{
  "train_examples": 48750,
  "encoder_activation": "swiglu",
  "encoder_fused_qkv": false,
  "encoder_widths": [48, 96, 192],
  "text_encoder_norm_position": "post",
  "text_encoder_mlp_ratio": 3,
  "residual_init": "none",
  "beta2": 0.99,
  "eps": 1e-08,
  "precondition_frequency": 16,
  "max_precond_dim": 1536
}
Rows from block 7 of the image encoder, named by matrix and row number. Rows with one number belong to one neuron. Each number is 500 + 25 x the weight over its row's rms, rounded and kept within 0 to 999. All counts start at 0. Numbers have three digits each. After the name is the row's rms in percent of the matrix's.
# gate: MLP gate (encoder.blocks.7.mlp.gate.weight, 288x96), inputs 0-95
# fc1: MLP up (encoder.blocks.7.mlp.fc1.weight, 288x96), inputs 0-95
# fc2: MLP down (encoder.blocks.7.mlp.fc2.weight, 96x288, transposed), outputs 0-95
gate.243 084:480499495469500483501519503492493494500486509434525480464445488518520519543491508491533513512491490445466487523560500482487458535499503493514438501488482476533479520452494492508508494456501479483491482476537496474500533469499517488477481514480545470508529449511462525475524499487488539502
fc1.243 090:466459533518534504478488469505520526550489458533497539494504508512520512494509492488526499460542462530501466489519481515492496511510543492495479470510492524454490488503518509469537559514486452516491506517471510539504480505492465512508473560480471495497502475446495540481490509487539463499
fc2.243 111:540355506489501511519527459496478490503479529490461506507501489459484541479503523455519503482481518518517519500481494470536496527479487458500494464498493507495498513504494513492506488489506517503474488506530505495496471478467471516507516516547481510515471501496483521500519521544505507482
gate.244 099:497495502518499499512512516496494535480506482516520473511498522483540503442514522490517515455525519482473527531512530520465541514465509455495501518463476548498523478520497526488495446490492563436529477488504496461516476476469475507481514548526472515519473467496529471496460514476501495511
fc1.244 090:517503537482493504481526501518492469504457506506540495478521485500464491492464513511486509546470521491512478518491520488527449515501498552518464496475500436510542534529461505544485540503516473549491546480474491496450512500527505487504464444480520533462487508500489489493527525513512493477
fc2.244 090:529439514515497495505491515499451502527423520542472541503521515480474523523451491461509491499503507533518510548488498464482513511499495484501503512529488528494481510490538528469492464525539503500505509513511541540462507526474505480497514526507490526484505503430509474528492499473543488481
gate.245 083:490481494506514487504484513500512472484464481528469489469525452507538516533509488512495501447503476526469541427524484526483496511537515461503480526523503486487516519488534467551495478497535426529531491518463521494521490484521483503548517502460503480482500481470473468486485504482480496486
fc1.245 085:494472517504459495524481507505460503510494507477471493517516480514499508431515543476507498515535464526470483519503499512485483479469426474466511506508513464494489486532490503522527452497524512535473508538451499501499509498530495511492515424450498505519487525514489473527481470493452510487
fc2.245 082:499490458494494509496471510451457483521462475507475480498504522497527493493515505464561510549512512503494486492483509495545496504428478499488533504470468495501486487481566515455494519501524499523517469552489529465528509490517458502483520462519479470461514514510539500489471488488505479477
gate.246 094:519512531509446509445533471509510483438522532460498492513502511533504528486515513537457521509467512508525551477465492519544523535482497528551497487526472509489474490497502521529483543496460497509499512500490493502536481495503537500491479480507497559481526491513461517500491526470492526532
fc1.246 089:478526505455475495498494503475481523467497497472494494497499497498462533528546506530487530577496519546469532473479526492500534497455459474486503449501491505549507510517530506526506480479547521492504511487522549489489491499487510504492445496482499532483554505531506528531494507474478499530
fc2.246 114:496371449535479511529494522505494506496536522503509518524536486513500468514470494533525493496481524506508556488486477491517499519516501529490501474497532527514485476476514511499500500502525498512489513525533510511500534478495521511529498535495481489501510513494518459447501513469512505561
gate.247 112:544545495497502497494507535525522494507508476544496487465502525517457484511544511515502466472508487495509497492484500489487500521563502491497487540563481519465476544534482496464534566486457479517519488522463498497478523524510471506477528491470528488506527519448521474499500457487501490481
fc1.247 112:500498512454471536481534509533484464462532526484503529535489526507474481508546498494493491517511509517461521496529494499532544473516510520460522527511458467543495455474526501530527526515509481496524515467506508456502535515465519476488456504507480518502541469470480446482514514480503487467
fc2.247 104:493618493509488469508557523456538511492523507486515450499496510523518459511547530513464488493486498504473493508521463501501500474467488467497503518512514474492499501548490460522475482523492495513506521502512516512514502491500529501483481495514498503497537513521475521452471481497503492443
gate.248 090:479530484485522454506517505537472488521481488513539504503449480531501505486519536509532494524500486521485518544515463491489478513511452539518492537508487474537474502469489500493504539448467509511483510490539504487532575498514521458469505525460520483518518530503489515491466471530472531511
fc1.248 097:514539499461480468562525506526494515457515485472512487520510471545498466466488515483514507512526524474501549513484456507523509518570474504495520527499468463522469523457520514493460491430480537510502504511525483491509520499487513506527525520481507479481482534507489521458488485507489521487
fc2.248 094:469593512547494491472478511532511523502531459490490487498490516495503459527494517498455444506482502439491481494491516517464525497508469515484462538518502479482490492458484474478486523510487490492489473476470450501496521514471527498516481450463474500520522485515515475538506492480489511504
gate.249 113:453523491512503502494521492560487461485419500507492470475460489474477518477545542520512528523539503530466519532493534488499514464495508511486560504503518478516477496478493518487467533518475513515498529488461507512484545491472473493482540517511458481525518515500468507483517508517532489486
fc1.249 101:538472494479531522512528477484452530500486491479510471460523493496516510541543483519522473510482506527521450488487503539484463552510480480516469498484522512506483480531564506530523470534498463514517471491478478559478495478468504513491499537527484452487496511518482534477493477531502483487
fc2.249 090:518523507531518501490546491452493484512511487473532508500457522497512495514509521515476506516504498449535501447530497494531505482546521479470484529487478566499478473542472491502494524446514474520493512521488493536490521486520523491463453481479493488467492529455491492462514494549485458516
gate.250 090:514484500467530527488487464481503488528432493488487524509499497521505472468523481496496458551478466451523466529498494518500463488510473501538503477474558475485497487541461487480509494518471474503527517526511499449528484513530513497501508524519483479511467502522529493459557475497468531495
fc1.250 086:502511491502503540450490455462516515528442526516504570518455477477468501496513483497480480533488501500507466522511500508501505487463524502571507499495518546511482495547465487521516490521478478486531507544504503478515533523513476441472509515485475540516478481493490512473509470502509511512
fc2.250 092:478435525556515500473467506493512531534509526504481465493539503499459521462499525454536503511490493582507505491507537555495532504502494527481509510523499508537462488476556488462490503502539522506480483515513472522503537483492490476500500482512493537480507492493519487517502530519489505531
gate.251 115:519515476530434496533483537496509504498508519462551484480467487489496504501545525516533533498524494496494469504506511471483512515499451496502526520498525529453484527497519495517508492520501502489474474502485532477481505481452483454480524547546512532506484488534545481430517513474524522486
fc1.251 124:526483547514469522502505468461497502438537507469545500460495512485491488504507483505504492514482503520464474477505462492457512521499508515530514473478519526513505468510484492504484518493510507513463575484489486504542480484456492478538547501451516504444490524499526465514499498512457537498
fc2.251 104:513485463492534477515502439463460524492504491553493506506525463506469456494483501512501486480505528492487483477524471494503495425471514493500478482505509505527445432483492508476499509508496487494503519509500492520490502559538499499464467498524454495504459528534486518516504498497484462542
gate.252 086:500508527513515528508453500451469509494477503501534494480537528540543528521507487510504498491474479493534509533479500497554510495482496496533461550550503506457523484504454465475465494500424492482527478525464510522495494516459502470495494476549498498486472472517494489502523534492523505493
fc1.252 079:518499492542452490545522468489457515476520491495511483484470501513484525487478452483492490502455502486500506524515515440499496467472517512484466526522573461428463474484498470496514500511464529514495493515499525504487506513491495506509483506500536477451517513526516508518515501514558499463
fc2.252 076:486503423515477492499509479508458461473491506500455521528464509472512518510505482462478536479482536476504512480513511464463489469494501540520482491520488542493534523481568520506516488514458525496515520501506517521495495496487478471539515499498492544478479508514473448480492550493492499546
gate.253 084:473497476475483504550481535531510524495493498489526498480497528468465521484528520459498467461498476489456478482477514464501543459433518481500519466423503506436525495467500508500501510482496516532513530506497513461493511500486519468475526486517480470520502478516493474525472498507527509485
fc1.253 092:465507424473500490498507487479484505498508521458543524497464528446504491516514474457498504544514460477500474468535512531506489498471531454515506507520529519510521526498475458462502520508476473485519517465481528496487506504502489451516539491504480470512498491500524475519489497429520504528
fc2.253 103:546493484543472514544490486484471488507475474516485496508507514493500542488489507494491462516506456487554480534501489518469465456490464498473500544505539491489519461474515525513484438459516501475509510496517491506514503508494518484488489494498511520461477516494511521494481504596469463473
gate.254 108:512532442539502496541496493539506519528491501475499528494493486507511493463497476514498480458518487507467502482504463509477521562497520465512446493497559451516481484499523500517580473503481526509497458502476511536509482534497499512489497463511514460493501517526525544462504509497517509502
fc1.254 104:476512545512455453455519454462479448487510492517504469481478544468500517479507529499506542505471519506497494488482532527488490442462491517509548497487476545494478512506476433470458509497519505500488521512539510486515491465523494471506526497490496541513497479491512493501511486513473499543
fc2.254 111:511444540491515524508503466489519501490493508459570498500522483496518583513492506539521518481470489519507495527506478463478459463466532484510500508504531466476514498520512528487529493483488492476490506498469498505466512497489471484533522514484502493503476514475494486494505459558491482427
gate.255 120:496466501524546523465524471518505510519512489485569456507527474483511504527516484444506501436530508494490562487534506491482506518493518474503497502507475490497492514512487514480468457501499508497466475519528430485499474509530502572502535512477478483504461518519491520493499525475497495487
fc1.255 123:507484503501513521499505486511498496484508496493543502491512477498522505529536448435527495480559515524469562486522475482501487537510518462459467525512520538512491497523467491505501517482492452501506501469542440511458464505506499535504540486500523497486514518493502504493555507483528491454
fc2.255 126:507370506501491518491488508518482505467501496531514501471499512464504483511466523458508517514499521492483522510449503481511479556500502534490504479532509507508496496495503555483497492496521511503498490506489521506502505466506497520493523475494491490529513505500510496509470466406500491541
gate.256 114:513504480503503504506486525520519502550497464514515505531533494509428492539490460512480516443472506528485465497528508459505490503496491478506494502513457491470489521479464500489469517481465510572483508471501479510507532496521461501529481517511528474481526518518494534443526515543513486538
fc1.256 126:490513511520497481503503513484549500538505497516509486547522458500457492511498461486453461431480544488460520496536515503526524499491451497511496545520479500499515577494490521487491489515482504556467478532499498474537514502512485542516479508491523482517504506521483519461501531518486520519
fc2.256 125:533397431463508477528470496490523513510503496498510514491532528501494445520504500546528498492467498510495506476481531475488536483491516512525503504521485501503505499499492570487501498489509491489470483501497477484479542501492515481510524479518489507508499480517499497509482460501505498591
gate.257 083:523478496514526470497503488492549514477497493527513468475530528503485509526511492476499478497475458494509522455430515492477504503529523481465466493487461517531448516485493504492480458481532503504519467531488524570475511512500488486518488514470495498511569484511544479457511473501476484483
fc1.257 081:473519506481492522536537499461472484500513533507469508525482482527435480545516520486487535475517504467461493498499499519505471496456489487502498493484498489473515502545496483507474482512490526463504491536455507505519502470477531487535525535515517455446443540474473550502496507509477529490
fc2.257 100:543430481494510544523511481479479494521503501513530522515524523502493535532487487457489492521488486492505516430514509520478547511447509466507470474510526510476510495473513509516496473486516472517525501483510518475550482517504490491493555500500555524467481500489512514501499512560479521453
gate.258 101:513498494551480519510530462495495502519534495469471493481503527475540528530488481516486481510476465487508505493472435504534523520535537504485489479488512485436481466503491528480519503454473521518492502532492482559502478514500500467491508464495478430465482534490477489493494512503533503543
fc1.258 094:491510493530541463503513511442499436548524472472474522516501502513479478516484481539509515497520457528508484524509478508530489513562539509469501509488539505505487464477488526498450481488538476491526505505511485534500513491501510537483455482488485478478470545495472522518511557486509494514
fc2.258 107:494467490489484469530453485489516488517509500488466476501444484463539516486454486605495502474498497500493501469498520508524510557505525479472507479507504516492485512446528521486527513479516525518519490498532471462535490490513511536463494497512530495493480495532483539474514510469491504522
gate.259 102:504473534523507516501478530505543508463500508549453487520511520505491513517532507506452523472492490516533492462484467507535539497491488487499535461525500532487505478522456475460472471465507548503483505496499506525527521519468484480512529489555506489494505496513533486533521504472461436467
fc1.259 108:504477495530544526501489508478497503511484488509472558534522519470515525471503530511475508469493533443487459458510499508491512498517555466537494480505516496510557501501477490490490511489503425519504514489489465516531505463445551499513545521492484488522490496495487472520499482470498471527
fc2.259 102:471496508504480468524502544514508505484521459512503472497516537520476514518508492457513486518485450486488501518470460525484506522511477506469493512491492487503517498441580499492522498543521504526517470483512519547521519487506468524461498461470522446514538477500493502526493516535546460520
gate.260 093:511489477485526489511512508496553505488512535500464467533522518475471489516477487488461505523455479457490475473512519482543517565525506482528477483531526469524505517467495473482472519514490499509480495504520463493487541481509516465541531475511478544491485500502557526498509496501564524469
fc1.260 085:475537495499477486472500504469500496516528502474518518465497480501529539525500554505528484549470470502458512488505523523479515467478492509511490536514482487505500562532533467528544531505544517525512524496492484513461534531486541494502486543498464508544466528519456507513494509475524468515
fc2.260 077:504476517468520534532502516509505504523527528527507518507488470450493496490490501483476505503533504510449513490523482464495501496502503534512524522518466512500519515499508506541516543502522488497476501474513489547485436509486550492573512524497542477535481514484474498454502518513483543571
gate.261 104:482478473538497558470485512506534499450486495514499468503451471478547476475484497499510492464492496432509494481478511494464513489533529481487525504491489498534523518504502515481494494517483531527544529513498461486517540475513521477518518482458538478519474449516486523510498497443463481489
fc1.261 103:515498505528446537488460487476527507453494483497475425511505553472489535503514518531480451524483518499500536466494487498519523507505475488497501511540525546503510517547495503534504484499480509492480531503499470471538531495550488510526494469515509486495462475497551467477499501501476504463
fc2.261 095:481464472512449492525494500506519499491484482503468458521519524526494482514510526464472496510513492522507480511501475505518480501502490532503487492460454500509502511492534484482440484524519506511550412505525536509526491517524520470470498443498526504455544543538495476530516488504506477512
gate.262 102:508480497504478461532507492494514512521471524547514515535532494470524518523506482491480525501499463527494518510462461478525467501511458476524525509454500493528505523496507503483510539557501534535511503490469518522487526505498511540500484437511491486482496527552454535481475512544553490477
fc1.262 100:476531470511517475499532530478536467475503500527522491536518488479527530507521425480532505491548539539458504520473486484493506509468518517529484517479494508509458522491511490515534476482522506508469539490494499527517525477545506503446470513468537520475503456502511468492476494522512522464
fc2.262 117:509469483449475497526472475524472509501474519494525486511483471461480489460491512539534526471454495540518494509524529498532490500522553538510518470511507515511499490550508528453516528525471496505499508524494521483467542514543502480503535504508504492481482528469508519475522541457491502561
gate.263 093:495514478491527471510512502490548491524494527469481500502494470489518495505526478497484491523458495515513426505524475480506530480502519553521519529493493472527464488527475493514495495567481509494533452476514558471482500476504502422473483502489480511491511544488503472520487450474496499502
fc1.263 092:479519497484492449509490496486501507537494520480534426545454449509485506539506537499477491495496508506530513554525484488501537493489526503497502493523517466456515529521503476482513507472475503519511472475490524507506508474512483502528508456453515479487480556509531511514503493480505577508
fc2.263 084:517498485514482478567488493486567514467493561544492472500487529465505499511512488508472490512500530501538471524546533485488507473508526506489519480493542527510515472553504537474538500463489500480531528539523490492498537513509484513511530530524520535498511543490478509465497475506520479512
gate.264 090:511496503465543543543500510514492550509525480481473496478524493469516493447510444463483555507534504513500456474522508470522484526430494507525457489508507494464538503495504505499498500485534493492471511507499498479471475516482535481521477514534480514488490496539526461522539487522474505523
fc1.264 106:477502476465517538520504512479491506487549469527502478474463522457470517451529477470454520526502516489499494492536528448473481467513547454468496540491516485505508476530536495493460488488498497503506496491510487450528494496528539497475489511516469522454481505537521507513502499551473489489
fc2.264 109:517478510469516533500501513521462477528490505484482515486491515492487543483467438466477484440479496549482474499531511493515501507483486523473498473506517484500515457509469547507513459482484465481509522557510498490514486524476490453494515535495506541494438549505488480503526508523518516457
gate.265 099:542493480482498492535503475470512498499507518478497503465512509465536502501452479524518516505516450451498483460557484462546503518500497479501525481511504517505550518497491518517568518520512513486507527489485474507505509519507503509537516489499496460519506489472466522478510561433470538494
fc1.265 109:498509485494529472481496516499513473471515441493504462489506468484514504470535539536456485500452529495522498508460509487475528468501486492543470518510518466555452492509479504502484470499502493488519440427544508484518488484509462511505516505519497530461510500521533503518519496537490499474
fc2.265 096:533430502513536498497557502489485446487446489496490551499540532479523493473509508455507489472535490549530500520509524464512511466474503484502524476529501492490493510523504532504501458530481484499509474512501518490457528512504481469485501555489500508510491518493521443497519513541513492477
gate.266 095:447527471497487507465525479491502497490524479477506478481522500485492464510515564526483521536516502506482531522502531523501477509485457510514495538469459511493451491513491486450495534510515519507469501456515477507444478514519513500478550496534502519465516503480519549529460525537525502528
fc1.266 091:555496495552516486508491491527516529459464539453475545525504521478474499478566522498480467478489553487529508507495473479497516495464498455512493492469503479493511486454498546506527462542469463476490498496475474497529511525496507504491507495504514522534483478498522455487514471509511469495
fc2.266 101:466481520475498505509453457532503485515492512503481532517470522470529530509507498494518491497482540472503541447489529504523516515503498472525466494488488472526524519506447499475552485490503491500503499497516502463554462507512494517545516512525547565468475501545501491472480515525478501541
gate.267 097:482499479536522517497445514503508456510522515517491515495526470534506502494536499524513520495507503437492502502514553485515504532484509572472499525531527526465446447478519512490479502458451537503540517496471496483506512473522495499524493468489461547518512474507490484515512487530512481496
fc1.267 081:491495482458469490512482462472473466500476530508528531483531494509515525513530546531460471506500507542512509501497480506506545490488528479493526553538470513523498495470516525528561466504497546517472479492509498519482472530501474487544562489495459488521518506521536481508490524522475508482
fc2.267 087:498442461490503523511473513500518528517443492520481488467515518456486510511471543466474504521499468493479536523465533508513472512477474494558507479485493529513486533484506543495517500523515471488485471492505495479511548552470501469458511464480508487479460494539497528479525524523499494532
gate.268 093:569491472527503503507461515516512491528521477548491519523499536559526494528531503490536498518551507502510490522496495464489524500497511485559503494494498511510491472504501503457535464477487499525485498521540551520504497439526507534523480488464521471496498542507474494513493476478450517495
fc1.268 096:452505518531511485459493552456485501540522461478483431482473496510500502464507530506509487493489463548498519499521540542477539498504521485448458514493510486484512502521505500513444526514520496503515478494498478483473521520529529493518497499502470463513494449499481467480474499494466470522
fc2.268 094:497428543508507514530490526515523516518492494493461536515476484544517520518505471432532523506506504521537493488514494497508482499469501440514518503494518494521515518498541492476531504503519536489542489510553447499522491484503498526520511500520493507510490463491490481495457499572482502459
gate.269 103:470494490508543565532480521520520490515538514475470481492505474482481523521537513490472524509496487487522509528492522434479471478497502487499486468493470530477509461513517493475483478492520452488550513446519534516498477513516548480480468525530453497512445494506481536498484502516487480506
fc1.269 109:457513491521467506503502500548498534510503501538510540519491466556501520503527525492538489481501468484470496473486481516458475491524529491523478501499465490527455511496548498480517488519492465512475563542504471493509553507527468526520508467481480486533528480492474470498468525473484511461
fc2.269 102:504438496494502488533512483474501527488512488540503511526526507489512460533532532501527561530455501474487504467524514486468457523495542471532510483517494523501503457534505526478541530532453482484539500481524471516508536515510480517454477478458486472488506483523494485486491498531485503527
gate.270 085:491512499488504505506547540523463504511519476491501539488502486498480492547532506461465503545528489520455490524520510461518508472537521523492478490520496471511521517521499522550505515533539497508428497493503510497490479523490510535529499461483553511465510528460512432512510494529515503521
fc1.270 103:512506498496524482485503507496491479478539434492534494507470516485503513528514450497473467534485564487519507491491465495504509478485538482542542558552534506556510505517496519480529453482506517503497516502538506511542504456509509514534507464505495476493557492485517495510513503522490477484
fc2.270 096:464467440481560523488522521538531436494507474521518530512485520504496480509482510507515497499514524477503477491521508466530535509481515497479500556537532465483486493504495544473558473492502506513456511517526516525491474450487500489491525530513497517506478457499501529478517522506493500454
gate.271 096:489505516470478495510504524521492484492496504508498460536505462474477510496539514449514471510505532502479505492511458512438462492481539549467527512540473499524501482495521491502464533512505495501469523512535498449531522536525484550509489507475546491514513480550472439496504525517480483503
fc1.271 083:462503546490508529465488495526499505458529490496521531532488422488525531481501465470508460497545518473477500497499504484514530509529507523493494514494482501526512521494485516476497501540504522511470475492506521462526465487468506565520519506567502502507540511530542498507541470497483495474
fc2.271 107:512461471526491513519451506525518500535529520496530480468452495460510522506464452558539519512497494517475545475510530535558530555485528499509503473497495487514465486471514551485502499472493491485497500528469507515464479518529538515479536493511491512496531492527498535507490522501498508519
gate.272 092:513512493471474485488501498505489505508531525485513457506510495550502466431483506493486491558466465515501474567531484474489474471536459512471486498537517513509524546510492499475474502510538454508515495479527475527501505478490493488452541518522506505538501476527523514482499510463479542502
fc1.272 090:533500429503491481478493510523504505482480526530510486546508541480512517487492494509515491559502490526547503520512509506481517453466499449563512551541472518498478531543477525525517467515463508501526501509459496489491505467499509488463458491531510502513517484506479478491496472501525463490
fc2.272 090:527470510531513517496478475511544506539489539498509545490518516453480536474506484484528506527497518506495520485512490491454456488527551529477475495497523521492499512464497508493518523513526524481511515526556496456564512517510526514506504501513538529501454545453480512483473521506512507546
gate.273 087:456500459511505504503516479500480510594530487507479485463520533510533560513512493486547510509498502486513515511535495485542478484458516470474470506529506506468471487498487492510542471478562529482502533512478522519465535483507484500510486501502506497520494527495542475511480488467533480481
fc1.273 088:439496509506489494503517459526511495537516492531508495471486467476528521500480492515535531503503483497407490501477524461533501499514528542479495491508501467520480537473499473457565491459496525522487516455519500493459544512477522521519490460507504480501505536489487504497498494492464486492
fc2.273 099:508457455516493463509517473459489519491514501536467502460506547469445492537498491442498492523504476514533515469514516513508533487476517499482526485496523548506481501445540505478483501489519478523474518512511483531512499525547490480472497508527471517503493531541525496483543524487520495547
gate.274 089:496511501472465491494512588498480497480522518469492515514504493507528519524530498503532501490482519501454494529465515512490491484496501524490528519504458478554492472563445509507508487503504466498540464502481507474462538496474498475535527470493478500461536480499477464520506461472500532482
fc1.274 091:532501478525498459479544462513514484503530511456480475523523448464451464473473517484520474530462492451503507522513491521512502506487485483502484486501484531474484505498531500512448499524488496454496488498494504473495508463517559452465483466472462494510445483506494488502503532538486517494
fc2.274 087:492444521537460546535502469512501550519471491511460491489490490481506527500492525451493518492465498478518499500508519496541506497438500501496494479487484565479531476496476484471468501484514472474476507477494444510486528516511521504459536502542475524502486502535455471511480515508498509534
gate.275 100:556497478491503465506485491473487482516489480512500530500520505477492494470531521486490558510495502560500485528507507530529488524485484461501440497494478532490523529439494505498508482450551529537512479503520508547502503485479511484462497483493501485506487537542454493491513541532458525507
fc1.275 101:531502546479496463506501521492512460521490446504511481498473524537536483535467471475513468503520472525522510495464479502493489486494491443474538500476478516518541500496473495510504507508500451498525490481483514499480449534448469508508485429515483453547527515494517514495490522486496514527
fc2.275 100:451487517534522540473476497502524521504471476454517475522508546514476500501504535454490488523511521534524479515491483530500513507483508480506488498460460526547495501539552501464522506512518523524504468556511473514504531478486490498481487502515478536448507496513509458485456491553504489532
gate.276 082:497488491519486516522478512472478533493473491491472517493499484463520487569506512482542530513491487488563489516519482501525461481467522451500508453520491540445536506481513500509490484471502496538479516454534489514501457490523523498489534502529512451511510557506466505493465500477500504529
fc1.276 082:498499496475504484458532529529496500518477514515517507491497529550475540445499510485439502517503480531514472528488481509475519512522534508505452507486505429566498485506494506525513539536504471467467472507500509521509476481503508503518481502447471520529510448512476486497503486512530467520
fc2.276 099:523431549497467512498491507503495478588488518487493519526498518526481530511487504413476519532472497495509522500491517475509531519487523494521505497480506512526483500514512500495516511524519494536508508488515497502516459520522483496532511469511518528466449541479564516476487481519494522493
gate.277 111:477517517527502503472525521527491481450486516495539552447468464494513528472473490512513513548502527477477503523486502507524502523500497515515460448483495480540473493494489434491503505508511497474509515525529529492497491493495496468534533519524509535487530475472532503513535469492449514557
fc1.277 107:476505524513479545493506541481428525481516495458467488485497537490561496522470531548536547517495496500503542536483519500508467504468478500484542496507529509506525500506506471484509532505503475476513506482485494532528469494501535514519526473506460467523476481466487512495493471487461532530
fc2.277 117:506384448502508504475475474470477523489487527514512499521504509503503467528477475530530552505457485514490548469491515489517486526471520550501490515494485512494489495558494495508554506490521501495477531487504493503490531497516492506511492514492506489510469488514487492491478494508484502574
gate.278 104:509502496488500501518507502510448473492550526478481479466533477513532512542523449509521482486497508526499484506478543469537490503513493506493499519511502512527496429471512536500476451466525500491487501497541496530487459494500511521521509448491476538500473520499502494542472535504523574492
fc1.278 106:490509519515509501465540505502533496482472499514480508514478592488459481504464504489511504523498487519480492545470496548514503515497482485461520512523521497465473545542482481465499519479468547492500473531469484504485539530486474479469464492500496523463523455461465504489525480509497494483
fc2.278 094:505511489498497533505523469531508488527530468504458501495482498510503504536496490451515483478473525465507504490519569481511529510489517482547528501501525509482490526540512517488493530519479512508561498468509476492501484477504532454499508519480477470465458535539496488510506463552448540462
gate.279 098:482538510513532488479531534497523516457501517542521473479560512497528478509505467493478459509471497463528503506477466520495495508496488520546517509453514489512450533509475497523527474520489544507498536501489466475498541501559501500501517497508512522487518484538498471501472480532528473441
fc1.279 101:503521535498504481503509445503562507491472518502488532421527457547491495489508530480510468531511463475483502476530492467479511522501495508482468490509463502497515516511471483493481508502470523509503513500503525497522468511525474442529505548449518522493524516471514478480498462465467503530
fc2.279 102:490491522481488492459505548470508486498509502509535503503527475525547463498499508456452449501554501482511504522486545524487523501478461509483495523467503501503470540466499503504486521540472522525501480472466480502490511526475504516496479502520469502462553484480518458521506472534492491433
gate.280 098:488506495512530484483521518412480534505493482455479484504545546547502511503535493487473496504488485527500524501494511521500513506475520504441468558475497556487518486541465495475447486457508492512503483524489484505467499516514476509483497517478522511526500486474517490484475552531483496495
fc1.280 098:489480499482456503529473499534481466501491557494515522509478458464511480472503505512522516490481484485502479522477445488501500480509499552523491440509511456521492520499538506508532536534541509489485492440517515496521483501496518501515538519522520519462469504463500543518512452478454521509
fc2.280 092:500479513513466539491518488554492478537513508554504490488463471507516478486504457437535503510486469499545474445535479513512499464468513557500494483502535506476476537492511523481491502511501509487534515511537470508520438522495524480510498482541476515470503489515511514519511507473490460510
gate.281 102:527499484484475491530510476493493512512521475520496479521490476512488543455540499495496521542476551469529496514526487524521489479435483502527527467490492521478518458497495492527503456467545501501492517553531499507526482459508473530496522463480477521507476518542493463495473546499473526532
fc1.281 107:539490486514470545495483458484479487460486533531522519469500500475525513516468509484496502533509491508479501488475528444530509466472528472561487504503470538492508490487485490523491489516544517511497547462487469505492488507508469483483490502473527517509513546521536473572511543493495518534
fc2.281 112:538393495511476505488518512533498525494506517539506513469559477514503454509479516485498467499473491499511505510470475482515520496527472518484493471545522507528508490459523534475510484515510475512468478528516507518485513521459533510502506498491477448505530522488487485496495513456515517550
gate.282 094:483508473495466476488512503524489518497533515452537499473504519536453511495504530525529495493516439471458532508482494507501460539517488513456489514503453494496527494520532541480490528511475504510471485486489476487485516565544488520467476466505498513539515479541453523492527505529517480489
fc1.282 095:518476530498559515508516491477495509492464534542457522546493527466513516535532468497490461500446484479519482472512483475504535500483504460511508506524498457514496482454463466493521497502538506512531509470488474528509462471479533537530509539510530479487487497528526550484509506501516517507
fc2.282 089:526434484524566498515534442454504481514476515513462467509500509494523545504484506522499518509534500500489554504510513451513524462479495479459496466490469544467499512498500507537496520461564487512517492511502484489512468499482485484529507492496504495519465508539514522484517509508512536517
gate.283 088:500461554493494475470555491485499485509479485471491529550473483488513519518462464509517488459510504506503510469468520513507506475533525534467537467520530500474487488479508509492545507491471451516466523528482479474496541502455469523539514485488445482499462501466486488498477531494518519489
fc1.283 092:522466534500500480515520502508470524513446485528484546472506494525529479550489478493508485505518511517510515497510514522507529569519528514473535454507504500503509538484537481511544510495441491490449525514501474497493473515523465479522537542501511492508503487477521491527495442525460522485
fc2.283 090:518439489520511450493474517502496512512498533501465486540494510458449521502542463472505452473486499508509510544488459518479484487485516482469505471533519447481487512498513511532554487548517473469530513489520517485524462545487488493499518548515479497504486510505470503473467529502496512499
gate.284 083:520517474543511525478482514507522464505498524555546516495486471489450504502533518486482535444521526453504510509502508508512487526491529519497505483435506523555491523548481526510499499499465528524460480509502498533486508558500505552480495492507536494452534498504486504484504519476503501483
fc1.284 083:470521495518474488510480526506512473513514541526475513508474513483482494490520465537544484517476502483483531535488492518534484500502499543536493444515518506542521470501482515499493478543536540476477533482463527521509472484453469500512443540536533525480496495457496471499458522509515512520
fc2.284 084:498532457532448493529449488492549499501506512483451543517488508482481484481534497460490480506470479491513519554509467508497532453491472477503504501508454531524510492494503499482510472511520465508513505501462516551458525508489498492465479519519516495493449514456476531508476545521524505511
gate.285 112:519501498516499448494503517502538491502483504521550523516541547498527445514495548522476437516515474487509501474543528489552473470477507503506528514519514462528547519510496480497521437494511532531473496496473499501496475522459503476525530500476486492524488502486496497494514549490481525514
fc1.285 112:494491482537552493520497473503515497513503531512482472514479505499482503512462491480522523513474500470474521476516480506528501475494502468448527459506492456533527537509499488501528440511522529536499489474508528495477583494552488509480473490490501492517471539499527509503513509505557450481
fc2.285 120:462518523514506529506522495503489519559494501490466532521457483507503509513506500397498531512479501492532492481513485520498500421506545527486512468529503512489503521455475448515486500490521523521530507486488472506523462520474491495502454528508497509501485468489499500486510499477495514448
gate.286 088:515519458485533509516513508495448478518501487477508500496490479548429499496477527520466448534527502520515493522540534565502483516474459549460510542477530508516489496487542507489514517489503510513493521478506478495470528481502523471495535525497505489495513493448492504495492473514468524463
fc1.286 091:511467498466491518480466525481482522522530505513458570515501530517531486508554476501511492491529505486551511498533470514521539534522521508519508484501452517510540510548496465489530452536518476514536487512507474509509465501525492514510517523471495493520460532519533508533525484503458505494
fc2.286 084:505422482515530511511479503478476504520496521463504546493493455506496513496499486482497528517502544467501470522494505502478506473462526489475508475509466562519564476526506498530501493508476512429554479516503492475499477484497512480516479525513482537537498495547508520480507511516528532506
gate.287 115:496501525491541538483469507459458483511532528496506465520489493471493515494506438501452489494516487493521492448512500507506489556498489490487544478477511515552480454486473528530512534529531520547501482537502484536491488514459508508500513464506465484468515526474495504513501529501471476543
fc1.287 120:477510475480527527496474521498513445511474545543498490484477522486488479498505495503514551473528498491523518505536537474495497516453519521505550511472505530487469472518541523503539471547519484532518482533472512453502488481460560480504478500472466509515507481471484469476482521522520485483
fc2.287 115:478577502506489499470500463552502499480528469505502535525506499520470578518483471500502475504484480503505508518498479518509492463521513480498489518500476499494512508471496506547481464505498460455474499508498517520498478513489521484539507502465477499521491489464501514527518514576497504426